A small masked spectrogram model, trained from scratch.
Model: 5.46M parameters, log mel input, encoder arch vit, encoder norm rmsnorm, encoder activation squared_relu, encoder moe expert_choice, encoder num experts 8, encoder patch size [16, 4], encoder layers 12, encoder width 160, decoder width 192, decoder layers 4.
Training: normuon at rate 0.0017, 7500 steps, batches of 128.
Data: trained on strings of digits, spoken by a formant synthesiser in many voices, 39062 training examples.
Rows from block 7 of the encoder of a small masked spectrogram model, named by matrix and row number. Rows with one number within an expert belong to one neuron, the router's apart. Each number is 500 + 50 x the weight over its row's rms, rounded and kept within 0 to 999. All counts start at 0. Numbers have three digits each.
Before each expert's rows are labels from the 100 clips, of 14976, where the router gives the expert most weight on average: "lies over" is the class under the peak. Only what is clearly more common there than usual is listed. The data: strings of digits, spoken by a formant synthesiser in many voices. In brackets: how many of the 100.
# router: router (encoder.blocks.7.mlp.router.weight, 8x160, trained with AdamW), inputs 0-159
# up: expert up (encoder.blocks.7.mlp.up, 8x80x160), inputs 0-159
# down: expert down (encoder.blocks.7.mlp.down, 8x160x80, transposed), outputs 0-159

# expert 6
lies over: silence (97)
router.6:495509512537502452473501468533500482489513482524504542451480509552466506484471449563451557518541484484460441513556500534425472551523514492540511566453490533463520456499503485532484554522574509434523493498452468612518495446587462558497446576493478422599533448518604517584548486455505551461459509552438593506575467444503570472416557533429514536572519410500468492424455424515510436412603400521531494450476560586326453506526500546549532641397460470514511571568412483558462501593515527
up.0:532489488547508488506502493528566445419523423598468504499507472551495567526475582496493568514553514559482551459502570497383469541494519435521472549488491475459536475564525467567533553561485466505510558464565554516582463451564497609529455560534484506545557523506615556563533590505526478535416501496476544602551541453503451392476583440415399571582462411515513452508453410410492471435430461488593445528470482506515462515518484547624535597454541544531510489612453487482444507543498492
down.0:483518482468523612482451505555516449555502580447563591454438453490506471505516428468505523515497532428478484537498518476524466501507435561439530456549493467427545550456455509557476508518496548530520543494508522499393454518551527490486555495426456554462545543443542464561576465495498538468509516563392590457560385518553517481548560560569601414489503538491432570406575506502514501455531564429425556556428429606490459382448436498566531510541442346472456563439528478487502437541452488
up.1:539507604445494597489533509553555454491507499490518478542515515539450588431500547525576519422476484489558502530589556496569547504514578501558607515488493571557538515440541519497567536496561568505498382501447447516529505518549441506511473568601535449594466379505504519452483537459554591542523493438451467610522484518464517448433501487507528520533410417520536535490407493541531468539464529461520561503626612455461508457541512527452485534601416456463616488480480409534445456549543480
down.1:454507461468454492578513519478555564444539477551500546401435506531530575399471490495525515537428521507442589433564379542484446507545453515571403502461530467463467470487477487435431502453489503453477565482509536534457540424579436577523426385637568495550480548447511506559525535435496462529439477443543417530483481466564444522477483526414386444534549513463578424556593451510514506488529368540517453437397545469469493555496466478494471499516553545437482478485477520467542408478479505
up.2:461518485409549594435497504541485461446480388472523459498476548572468503499468532452484507529557469449481489460498426501382515480473438448481530507452540455467421502474479481592575470528502519423586460516506521528447471482588536539454475448512568551440552571564488441479531542569473458441528501555527541552538550482608468531466470543400473467505583499467439443414603466432448485482491525386463397490579520582533457416462401477555495534619496438527459451517571447477527547433487437
down.2:469554476527467443533566523483511549500481589479440573550379617456519426492459546515493417502505533591525494534520584569586514514533451477549543452540514591552542581557458514456478501434524522472434494525459505463535540591468448550516485562541407511455556519564376520442535397488457525478306461538485490461456511511400573503530487516584511538537485518495479473459491504447544469469479488592583570583495533567525483458507518523496590541467526485450493499464526512501416478576435463
up.3:400492527528602487480523524440540554436518551484533525500541471434510516558460483569450647566473516510484523432447469380483516519566532502449528564462427561582561450476500495469558451522466438514551435446539478479476543436546482539497510568466418517460570422463549530539530484447528564518458558499504587446455466430500492591559453455438495587526453453450459591540573495516406495562489473481532357570422548538430515537469503583547445471473522504465484583507418565457488529436533521
down.3:538564458476481502563477486476471555503550565447463451384570484457537565627446452522487559498479501489558483588538460501481448506487507505509551456502455451509437507468598461592484519504456309473491467533544634519515535512470560508399510554507486456517498528433529483531444530419477493461524508568520510471530555527505424514580495570469438531478508459593471459455482423465524612558533484529498499532555446552489518533509403435506525469498452462562497524622503411555456459377505577
up.4:452449576503550541603492540483472516479528552471539559546494497496468486458524451423468508509467539554481426430551496502463509500547544465492458478433546526460388499455475532551474469588510518443418527422494603509521460455513605464523610572493512586523559473588595451645476475523500499345514481449433487460497485531530459574500551573557522585507482474500524475575433555414558559478467439580478538437507478441503512525498551539492544422504473502467532618461527457583493589537481541
down.4:598505436510451481457527535528543414533535603566548526544466534521433579442513484462358564550534491505571490494508509490498532489576496540504416551462525488533447527472496457572509585460556517459453539444489448512527504485408522573480472370463519464522523567467512487567454448527477465575474569532495589481502548467536468469567520497495542564551492455512526540505577511441514524566477518468423580586465455544547524517588364490530492518553495493506579541429371475464586422460410408
up.5:429438541549534495549563458558521521519555539577452464570524463514427557488509567570476535516559534567437556531462516432535509595443430425408519496516508632514482537520381521499576584466451467503448491577535521478595452512514488486480422489454521472467468397557577389508491434505589462435579520521456596515504469481503454445460431546468513520573412471438503560486536555506529539465567498562473460492577522558487457499468420436502516505468468511559429533480524412502398557449545510
down.5:540505516544411563515476480484518427521483490524476512494502466460487549397430479546410484537509503532515387569526396536433522506519508543450511434529472467566483549434516454544355488472534535500450469434525573553488487544444398472470557539533547501442440509505490461551533481414518488448514518462565546552553492451449487511573561467532520518559516601588354562573437504441505380413437485506511465583455504525616573449550501549490545438494538490501471534478542489559603416482515507
up.6:492661503501479505521480565498616545401485524493545522510514554522600586483466514416468506490482418395501538465493517521467467498537566543624522498497591546492438602448552431592554515483489522527606455439446542524484518498500463462490505540533461498472622533454527447445502470535495541537487470443485495521533404531542519455525456440443565500485508517468519464422440508556477476391533425539495441467403444492518452537477485524565626558491534565416544478492418580511472449454507460
down.6:530464513461486476472513496525502524534473586543550486504445476569525565547438500475438621571484553399560496505527576546536445446455514480511496538390432549510555502412530512518535497486553449485468525593498488533478467449564544545513547488478489452614547455522530461401476529484489521428491524476491454534571560484510541492524471458580424391553506354573501463451505526379535454465553465589487498540529427553466511561509448554482543479507415455604533496566410576486512441618481425

# expert 0
lies over: /aɪ/ (39)
router.0:465597555555322473463468485497537477532584542506494471526537503491553486511462499470520454577458436380475488545438500517493535545556449488573511519455525546463429538447466549548471502476530474432498477603461493477513501479487456482539474455425556521352579447472501484472518428506531590525560444498583483502504508561468505469481439460510496526510509539554638551480454473468420580350493475535507504491469560508560669460508507441494444469577545513459518556458488419504533499501416496
up.0:471453436435432400504467529570513542449471494592549413520435496447526519528457456491536505516439425425562542616412481499448524496442433549495511545422453375545451466520558515488436456517516423400475561558533534519568402527505476517478468477454475512483536536546542433439486432488457585439482448497561504528465543526586488511489460450452540527532583497489569402542569498452605426525492567516501547503514542494483575601529495609433474541470547594439562528517516431515496488523483445
down.0:506597458540404455523451581587530550446555503458517519493404465427438530558547451466593479545409574492469458442475464444509478565526533473542570458462499481479573479425480554524537500429489573459469569522471550454516602487452469467531521520440480562443475486449579535571500434449520562448500489480490533482549568548478512486500504551466571518477590505526461513514542361525538508533522515527484605494425593516473547429526514416506530416476548544429503374417555460407484419466444520
up.1:550452489427584482489525501485556457516483587536540549513484547519504518433543538518490374489449549621362530567442522521529416501451462492477496471395499412539556545480563425519507420491488468467495484567541457380551491580403487498492579487560476483540443506580467450448482517514548457518485529548437531488482522455420491559591478474556540584411487525432534426489554522461494478586483555506446520509550463509458348504493551543460477522491595515497479578482534473421500568485560446
down.1:501562514446472464509521511580469407369535441507491568501493555609510550534428488577417533456482460483475528588607478563481517561531395532471570563516545465511532505497469438502498520509484441481465581518490521506525498530553504431571510525497518491460464494521501491444496518457435439391487462422490509444455481485499510483481502436539537542529513473531461462581511421437559496453505506544449557615487459567383385521370467510435478571407457364512487404502574538455517527451531531
up.2:520490474542491512475455538541447509486473492638518544508476506526508479563534523370464519434463554497490602454509450449505464534578471444561514454529411595586533436457441578500494542597436472571521426546480563527479507435557478444476544525538597514515441465536586497436539509494544532527494473384454477421371518486477459570562424498557464472559559436451552533506539497430513536413570438438477506510554513494523482436443527439525531522418563536602407500476568431485473484508474527
down.2:494553514595502478531504402481537514482506446479536448479482479460457458488565555464487529532374421563473528485520509528528396518521496452466327491497393445458500471560478571431480547464489529539536564463422557422476486440532409509484525539505460558569502539495503570526434613465499454500506554490529493438514509447458480412434595547423590501513458537461485468524541475559501485434485516401474621560474583452439476550567430506457471529469460574556459536417489469536499528422460566
up.3:445481513591494561528541497522488525528537569554519540483440477471526458467436391486592497350535412492482522611457510517523556488457475552529489453508540485527553558386500427460426534446510516506458449508525403542499576455424507482531516447503458584445542485482451403493601469430552543532430529555564450558487544488414501409472419518537484587596460440502507529487416575483512483462549428560508493573464481529536498547524515557491465543512576454519397473495484431543419573523471448
down.3:493561522570424550449523548501571500613468584515449507499486520559443542538477442529509436507432461509460441515477448460409487562427506564412427554532468482493452602585399518411427456545522557477472530508484412510469449496485488485404529441499586507437488554519484503519487499524478499577589502552545457427560481596543482467495504608514526520514453497484517523453488505571420557391534594417439510495486534461480507444511616426523434389456502414484527511480514523538568526437482450
up.4:555513523434459481536545493514476558491549506615451495593429504577439483500469546453488432482491492529485478597494470568497451532535409492491514498467511485543474549568440477542453585509493561651438575525502488617491455456596550504521440574523498439428451442554488411355544498491462460486472482483532496456472573355478481471459488510437603499571523523498504461427473589543409488475515507442493496422510581470501465507551431519471499442554525525528530531593574442480432526459505534
down.4:462572585491464515576424583422596617425456474470463489470472527465501458490452473584520558522526477419539461505461451521478549410515466459443570505510540490484484435528382515513496514484516484469517505487488573537511508436408522531437409491490425385451512504560392600467455618457549463400511514545531466586502537486483524536486468420450453521462569563485579505482478559452485473428523467502526470455470492491490561562484556494428367449479566544552537492435457501505518594573519512
up.5:496582536511536626401446537482522466531555464484555552397508525535514444515407509491481407450487481439498524475505587543480578529540622393460526567517456537513435453439473537476477554550580559478538483542345405526568487478457590553471464530538514517475494510501503438451481520466443527546519526567505515497551545477523496480469431532440525505485528423509491529498427512538476539521551522638531535411495542488458469492551453553475456475663436489480553510551589414490454458537477508
down.5:482579364476444532585472473461483536552438537470444508539497500481505526512542457551477482535558434503549511400526504511347494499460529500542457466536482649446545580442424423503434394569405485506431422515549495490521570472493567504577519485443553512488491535528400494504520612474496613537565487579578435482510523430572505464532514502489453498490440498506481574526550624538504511516489458524507490483463527458568436536526492459507531568481569528537467510462476456496541590498606464
up.6:628548575541488519554400531468429506539552461550477570553508494568519453454516515513498454533496521460583613498542492531574537524566505458556438517489498499456586544548457556511474530467505475441528412498399458516484389424514503467458505464502472504625474489471492477549465532403484447510475437504495437490399511410415577540503517517455469485480546480613506471543540362446447546464404456519506441536579569542544451569496501369517494560486499519476409501441532463462505513484556499
down.6:605496434529460568529588529538542553521553509436452452450390425494565551507542447474589560482479603480419500489535521486487522476513519529512493496433547413451486491490482520547511444407373520473556513549491478445465546508364441503630543485523567530438525440477611494485444523509528495557516479514512532502472491478549528540480562521587477462437587502518440540544517519406502497523400508458499532508451445499401418437517543455524540341542455601584474481507477504504509486479508495

# expert 2
lies over: silence (99)
router.2:568464444452551528488462482575434430404569467521448475476482550494391549491501424575464561556536446583510494556539537467479469539480513492460574514426501488563518462454507549475538502518499459544520521508560473586450446508591590563457514522519498483586452423462569551542464486487376442507515458504462609524542455461500473369481494520490470494499443426521406534489430470587568526514445495497504531499577500496390566442428458542590526594407454472500534463590501482539484434564566489
up.0:617484609456538536431493546487511465489489586448524454469501435574529532504480573522483470498549462492492461371537491564479644504485476519509418444566534528515475477498499521386488535496491538494469424502467381523542493486561521523414444463472554497449491516510514590514559541455562500482492501496389527478600453495537618567565504531479487395466443570504541550392564522545540520563552476490503489426477545538466526525492560503436522558453540554471558500479514533469562476523672487
down.0:516533581441553464398418585490529536483487511483573499573430476564630502533507481571497482412526588425497462383507512578498455402469564502459492508569430520482488500497519560462596522499467430429554540461538512416561503512499461530510518481488534484498474514492472548501451490455491429577480569407520467566462416429464547465531552520592491487647450539547473422512522490584473495380538527540510543548496480513509510603525511523504498546491507499614472550493413559502521412515542557
up.1:559558556526489513517444513449493593549513599487537436430462494491490418514471484391415420518432454446392503525532568441507550526473449467541478516424557528434459510532472558476496499473461492555470593529468420577554532417462561546470496477487544485514443538476522526421481534408508411549428521594495423495480575540493498479504473435442464503522530537522465427451471563513472521585467525533598479507462504517483517560573444543551364524502479507470500506567631408394515570578517483
down.1:501509523541531460514429518476462437420581483498504477465449580601504496613397515453462509459557500520417533564547430507501442542494459480415483570585438540459514471479583416432431510465510540511446527495467471477499477504438497491580382550472454626468571538483477413478587529554570497525499443472489525470573506481447433589433445549579505471606505472524468524539534430543546485515582556452538496504569462515481492532454462535524431639571541575439512560542529550508490444478473494
up.2:536538460486492492469516539506446505567536496514568537463498531495581494510471383438571480541406436435407485564469548644592458459448535520582474531473560498461485471429508466543502460444483542467469533467544537537569527439435491510528441558468476562504507461497555426564502545466537525570475472440477554463502464475502344493494494523548425409477497454485399534515484484521583535544606477593552592479546553460550545435542479435528480487501508476458594525517528389492406522413479416
down.2:543502438561498494526408482530555453513550436462405510499489469438528495535575401498529526478454353608612524569494555476470480403500505516513411454500517493527380554479434459427445534503541552432504542532512510450522479640457508498484544593476575583494548474458533477474487487458580520498538441462449533537477535456485489496540525459450430505501557526568447468423589444499526548488477486544467481585531506534549444544479590494494450571569520361517486507454465523445473596500484576
up.3:506404522492505485490501496471511529609528536443515507554402567565578446503522453526454414439488564527440547575499484514457580524489384493503483410499448428516472375477536457415429454421529555531520496420525466424533426563514543549488462538499483451596429541523431486550489509543484464497513530489449542553427601485519458530538523548547514569470467531466532526571536537445522450606367441563537452503509433423552475476479497595467494498531476523530580441575591502462481553550498550
down.3:491415501452483535369443525536494443496462466544488456518358477548535408564527536408441568534576513548499454473445512521475565496456583491523459496457520587516477525561602365431494463520592480528537480530542440517517541497523522548456520447460451474580568471527520512515563523502488445529522553425485560611556550590524550524586512381431476520497420496518456450497504503482528463514501535470568471465522516425483501491505441401583539512465486571488575547503453550538572399522576531
up.4:495502527550557547532551562608550492484582522562487453488605533540483499498505480542434506460548532608420412516509526444405438441496467525406555542539519502522521475555523533533533478466455407538461513539514517552507468483490532423470468511486535493543424426456577529476366531523513488489516459478439507571444317520493464499522521448471548556464468448596481522507390457513543547508553405474536548506479513419444513618559467508602517449511410521474511480473482479501450448592584528
down.4:484577435490469470537416518556453422418563621563475488475559522503529513527513550477567473605468579499424620495520395509530515486498436527510484526507468538498466440463522522456482558507436494500553470560525449525461431551420564492442528421551551504554523410483553490532490416551584526535542474530478566534506547430503538592545524577509493465518594461541545496546525426468576445466491531490492519517469492494406551554488516417463494525484424589484393413528415522564602555412541488
up.5:579443503572534425509486460481395490462570414542480607549462472628591558501505485594467486520480464509418452459494532557442457565463485595522445491508454500501495560534568552460487437433509608547565554531441514515458533406458447509555420418481522397486555471498508585479509497459470474501548406498451596435526548447541558495528508451551536492423485547511461467468424510542542451513431594428469508439552556488569498596516578458547515519460481529545470531459543496572532514547540485
down.5:516452507553543537502472427504466480495338480571446503391568566515534633468516491516490521532527597457515515473510467470506410476485525423483491560519483497523609506501575571495557569494474541455520497492523547517534521451455546453534531571504459462548546451517515575515516516500490631451521484460570469465492488459516571584526505465572516473569622541568436453519517469500460373487531559575543496467597409584595549423564482520471441520446476505519494479544489446565477579540421480
up.6:471454540468460507539470530412502529497413547498454484572474480504575494443542541468494445525458520467478488504526532482413409597497506486463514446508504587536574509489527453549586527508448554484504486463523384458473450487559402515601512641498522532588435462526490406444582456531510502508534542383453450525486589524413512452530501518513448418421502564526435483584579501435524585566468519433541450504522498499526393575435444499559521464525557457518483583619453459466459506531471496
down.6:500503463597499501508528515369536645509512410492574471445467524552546406512492544430570506445491515508567524547503538483538434478567417507513402424532547490557488544487462459604555509473534550500483476532513440471488531507499479545410558524452451562512506395406477493476469599553612493535462527526507470475513456421482569524456556429470493473487501441542513437364502445483486518470595388503457600624544466515530471483486522510481417485441480487476490485476528509485577507397491509

# expert 7
lies over: /s/ (25)
router.7:509594459482499437561538513438432540459476558519520548510476583501542494491518593488556498470525380481522515463480519521523504570531588469524444476496491572484558518483460485557476580430405505581515491541603573524512510483527448463542519447580521524514534507626546495494460494536487512470395535405495425515506470587470496540514585464524479460478556515475518528439454507588526603430437587469555446572465496507547500530567545409564551423471557537580385489485509599515572487624462514
up.0:529532407501506477497465473491464520484475529536474543402542530494491384403482485451505407488499465343456466468510553509506507494557561476486506450558490525474434620475446490511400466406438494432472442505481409550465532471467497514459509542522541586513582445559434453461467539445520487594442558557469489562409517516539536405493529431528607610493466501495613450466550534489585473463498496519505494466601478507573492484541468488512396569522409508493423550476475534569507526550436515
down.0:481530498548497471460504502551473448551513507546521513469448539625520444622597523454369466495466468541525557462544528416466538563581413460448510497539498520522498515573490471419457411564416520517543452456557527519494508517472504451602460450464508488632526543470546552430581495487515504558450452493563419454444494470553564461546508497547548457528442470468455519582409566481448516530525476515509528506465513517505574529423454631533532441470618480550475479537475442483528561483379572
up.1:546540451550486413588491432587456451422453448459515541456623510519445460511505563601469616572539517513518509511550487452597488596375503435550540564482436495426628461554512579523517549479516540552515510463458580513565548490510543430502457396523527488478549468487469557516500434467546512488424376414592547493468525454494553500514574507554480494605514489537526548503463417517482526511453466506449520456474433443518511552416476493542534519534442563522521506459439506538533527568489535
down.1:531546354546525471474510436537521548578518427553538436508396561506544441505468505491425395504462543527482431433489537518506482514555584513512494554472544545485479472567500442421497431516483505399505513485482488448462554462519477514513428466474482505510421564441462445519496522633483458552512549469511547400476566509456451426476493461482462424412542497471477556450506506554421458513458538577449411562507519396488561483556471474471506505515566523536423609467471529434468631516534629
up.2:457566508506434447536482490551436549521547564561471515515458530433496520472482523557461410474547441572515489537442546430439541487542515556656423461428569445540555447470538509452580582581482487472409614532501504452520483561513538376538454557475602504446407419445557594485512474482451451511460418481549544500499460561479502443584554497463516495483500495421479561508485478497412558485445501548444480527511492437458587541489514468614480432488512471560470486566538481441501483468496409
down.2:589521576510595483503491462531592462370419553483564506467577420512436507435507487387490594493411418515561572494446566529581505443513474495490607534569452565484480491460463487521586435455503494528459568436448514470460478567436492466448599438539534489547553397487464512513496524525505551494465556476542593589476410531491438450570537530544470491545512504438515530543546475523459547498526535417493504474485591502520350485442479524480437477457495482497487459551541559497450517536557450
up.3:408488465519498462341570551486339509518527549389458536560492473466469441469430517454403566554566532504491528466523479514444543530549575530478527502565488434514386539467483474514491456473525491551527540548455521437585432491457457562531458514520507435504540503624492463470521533522447475460453558503459463535462480514538605581519397456420434441454433504501543504475575534545562474465463518386441491494537516471465479493602517486483535509378470479440561510457462545498539501540496422
down.3:476419538501619533490461549506442459468557485496619570506513488615554474491498401541414479518558479605521496514441500482529431519502484532467403507572448556481549535505579458545450448517413503500352487526439513476477547579549488427463495432528560539515447475472438449483499491465443484482468487421479492559567432490511519476521514507525540443404541498557435459451552558536551498494620555547518591532498491439400477445466534501517494619544482531571481448485486463538481511561628496
up.4:478560450579598475513503473510445548471406564504433520530456572504533514489443592433488532502550395529519537397518486459469491445510479460533482498546617457478473584511462439547466542576457487559465536500495551481569425527566527534550482510468460521578628482571574514435543574515541537556499541439508468587455464578516495512450455490440508478464469380434494450401455492499437442494442436487529506485478571530544490445549574417600531470435489548570372486497513566471551472514480528
down.4:588541489433485549553513570472489598447490581523565428465521428405481438477412550448455487552486443531513441515511492495561443454490533523475467556576520558583562491489475464450537437525481506562454461555518521539523411477486491479392558563412506442579493530427537553474473480466502493548483562421497511584529458459486410516490506435473498551499584358430503551434612520458477529515591475473489472467518503626444459441485473487525577530435421547533513490580502508520525483490537377
up.5:482524467458536681521473482453429470517518538514524486489582434450443528564497449465613487446469494477467527453509581492540415557500576514483506462586548518451531480490533459526488477526522405526452477509481428494538462497542493568479612515477436504503488435503567493480476573415440518555525534450541504502477535542519478431535474447618541420388471497537469544574580562509591500534402428448560416540470441406547565474518519506482387478426488479508581520604478532520440538495536515
down.5:505397494493454494440546454487493463531529476474491438466531464513545462508333460572556531518546516491561431498490475593493508415556518452497558430545481518516541537458504510453536479494533452460424479408500525518534507509542471551523470370571422545521468546419478441494450563483529407588492357561462497441604486437530537399533517502465484418508346418485449550520452526575534558461549496555566515489512470591453436473523497521527484545467461505527486524484449470544422573523472443
up.6:535583481498480485529462490530537547511515533418568449517479514498548610486486481492463497542586422480586480495539433479487438521459445532518470419476427479514480429547585538475451504523520478536480251661537476455543425492408537411525568506449432519443535484484461529522583503399469462501500504545454424477462544506545500455548472496539457495524487497500517454439493445524493566465474472536486371560525483525513580552417505442504446542526543478549420484532489502451491572542506430
down.6:587515508598539487484573515422456543466587439545456512455519504532485470457504540445525602436498554452477598451443402551512513524485493447601476423405614502425544569525489527582483534445467512500516471558491507577495494559520558460496465549461464510580517465523487520430471480422516566551562481552539500449515448508452520497420569493490458590466484528493491530473528437464553461524534452472555482589526445469501433437435449481531587417468554647520401376482529561520547465544509516

# expert 5
lies over: /f/ (58)
router.5:547409544532531518434504434543523541556442419421522527588383456536585397549490459589483521457492566492477457509552479530503594485511518540565479525535449468548484521502517477443433420478498548539547477448503459449537537474427501610487412469437483448542485603470426437495459507651538432487533484529499440483548496477560588461519503486523527505521483558498501510527468533526507425602500531460429526442557445447526435450542515559369512510545413535485547466492627519552510520536545435
up.0:373507460504467508478499522411574449447464473538515487470508530595483451514444662520487550522475450511529517449416447384379516459516490563476543498407556622465459474506527457502540502487450553503574399391493522544492583538524483483456594449538560448491497484549505501473465486570469466502494513539538488434564499511458487446448491527472437484470485579485430479528457501522440472521535430555508437496404406538491496451487519453567519467393474554456390462481549473597466425467437510
down.0:586507462445472544589462439506437516534578546582450527486550410533575453598548476503523479439550583535567498506444491544452531531514528560594546419539491384438487466462584495507608434512455513528584500536578468524475563522538506541538522517515516573513447569517437535514497504474566538452593584392520577523490517451529550442512467517444480487556478509535546486487459484507482522499563476588500534547470574497429505380460527490510377524492570544521518434521464438455517619497562577
up.1:464476546450485471521493511486606449507479440439440491552574573507548512504552513435507521518585437534524497586555492483563447529503547573482499437532372490385597494546557507517458529508443562425485434556580554520469542461529515474417585509516468540500563467487560519490532543584574637486533538480539524503495392444532474499477529408491566564522394543515487405600471413497500541474489553491490450426599611556551521471494502526502477556487460555547540444505457527524464559564480529
down.1:419496497459491476519545618548528529485573534458523399523522476462434523571568477439533511567464455452558454473531546506529471448448438486455470416567565456478491537486498513410518511502390521537578490510534575521461484512451467539451568467520543513607559532423548487454496589499520506504588457427463464586471474517533521497553422575440512523520568590477527433450518473421534482572521504502467512522524507587558492389565559574546489495484440537424487448413444458580561529627438575
up.2:565557411531488467452477431454433520488582462585456502562485585441520495512540461540466438472465487446494435541485417589544536544496460452585485520448505495519477483513549544507485561519535508510465527466420474595500444544566449518486480506355463488458536565477445430548534513549429522501485536565500460582435588491513552544505475535474526514599544597446524395528552577479457470364432517537630496485465506432532525563510572444441511622505481512444569562495542484456521466466437481
down.2:443555514471497462447512567383556503586523404580491479478458483451557577445485542589547464443533434496494454475448474513404536483461459510583570524448522383536485542540483485461567490484510479390513507544437585457598433481503477582481463381452517459533466475499541447552505416501553414555629484492416441502574427538520518526516455452461545484468583524516523483504453455475554486529467458490496478446455444524474482420499449469555460502487642552448492504545417429471533525484514557
up.3:547432525540496532434478494504546531543484504485440565528349517561540508554449503547477485430436597523433483543496542478403543487460540492496491538461402534434498494504518475531507448473499550521455504448534444435543520491451486464527476536567553512496398561437409393448388499594488426551390432495493469517545458488517516507479371517503546510529412538553591462507468572521431550441502444438513515540505603477479487492541523458426584570503548544489476525526487482604524390517483600
down.3:487443428545493566467512569510515531530466505532563473472576478552526597483570516425519469586459437467617457541574477506615469474475457593418511519511437446435541478574533580431487513547576458508572484590494512487466436520568514539383467477487472487390546512582508488520452468413488505519431530636500449520456516509486564386490521547513495452455491493525502455482530558466479535605481428464507485447650457502442479564480501523489410425491491421488546497509515460449528499466465455
up.4:549444544532522491488485515591475520579489468446496511476533468440429531442473506500521543452559524523530476471570403466484671439553500401414547580435541495559589500541470515571401555441443580448481505503504437582444557546477528455519633481540522479483528564563523538438433486457514598510500542558500428426558446533456533511497519452487455543487494411519393476488483445453474445564517417434525487567477485502457583478578530429435420468510487476452464472498451545513506528573532462
down.4:653502490477491469465504587491478445529471456584474499500405484551539379443452503499514497489504539381480510466615544581500510534485529564646464440495515598540445475438531578500592439544544585450493546616475486517559510466463457533491578459494475549490528528501565598469439454471480544560506444475498457503402477529506539485491504465531546470507506538563479487533529513408482473500464520483516500486563504423605544479516462518435529536553492613562425435406516445557522576470514495
up.5:433396550490426467530536584510403583490436471509542543548423500540489545503506561506578611543513470602431467556480518498490544448468493458477506601529395387466469508558582453533419550525474432479524445542512552430510498392518530623557454370495473522530507607585532526486448462493496469496485504581461522425596507458423531506472544492379467509520459484552523450545465493488542426539443527502524456512568496503498420495450538538472514497453496506485572483480527505474567563527497442
down.5:427478571575520531541511416427545593555526529426415446554486461349439442508423532536471447512541430522483480524542554457421472528554517545571544449412555511419495499515483437487497440467410541493572523518502458507538519545449445632540472537434431594517521518496430461515395534482585540539496460458428518471544388637552445437491535484452458529465470576489413545506472522463545492555460481468494537422509557522504475510484441488503446486498572547514483494446545548514446532540488462
up.6:619480531544498394488423450479542526493517395430433482493472487437437442500507501484416557422651458517530524530508517507496471549486455476583471424561467537461484478532528538443479560570548434613466445445500519592544439483550522603476425424468499515449506490521500524514578477462584542484538481559513526503511525452504495497493469528515491503575455398510408432501521444462505447522422442490522497585504526417517472508481502489513601591540510556434470407598579465509517497413491398
down.6:504522426492499543542588449473584528507486443409512536489441510543625532610457559438535499495510568568550539603492449423485480524520601442440516564530514538509540598490545430372461504393455476509488499458567449512479521472487521502523451564532463651486333539401498428502450488590525456497431531425468519489577526544508468447477542493444538477457457454516482499548490471512445565469468542472536373514495486527536495461531526469573535474473493513453531554422464557492507517503512494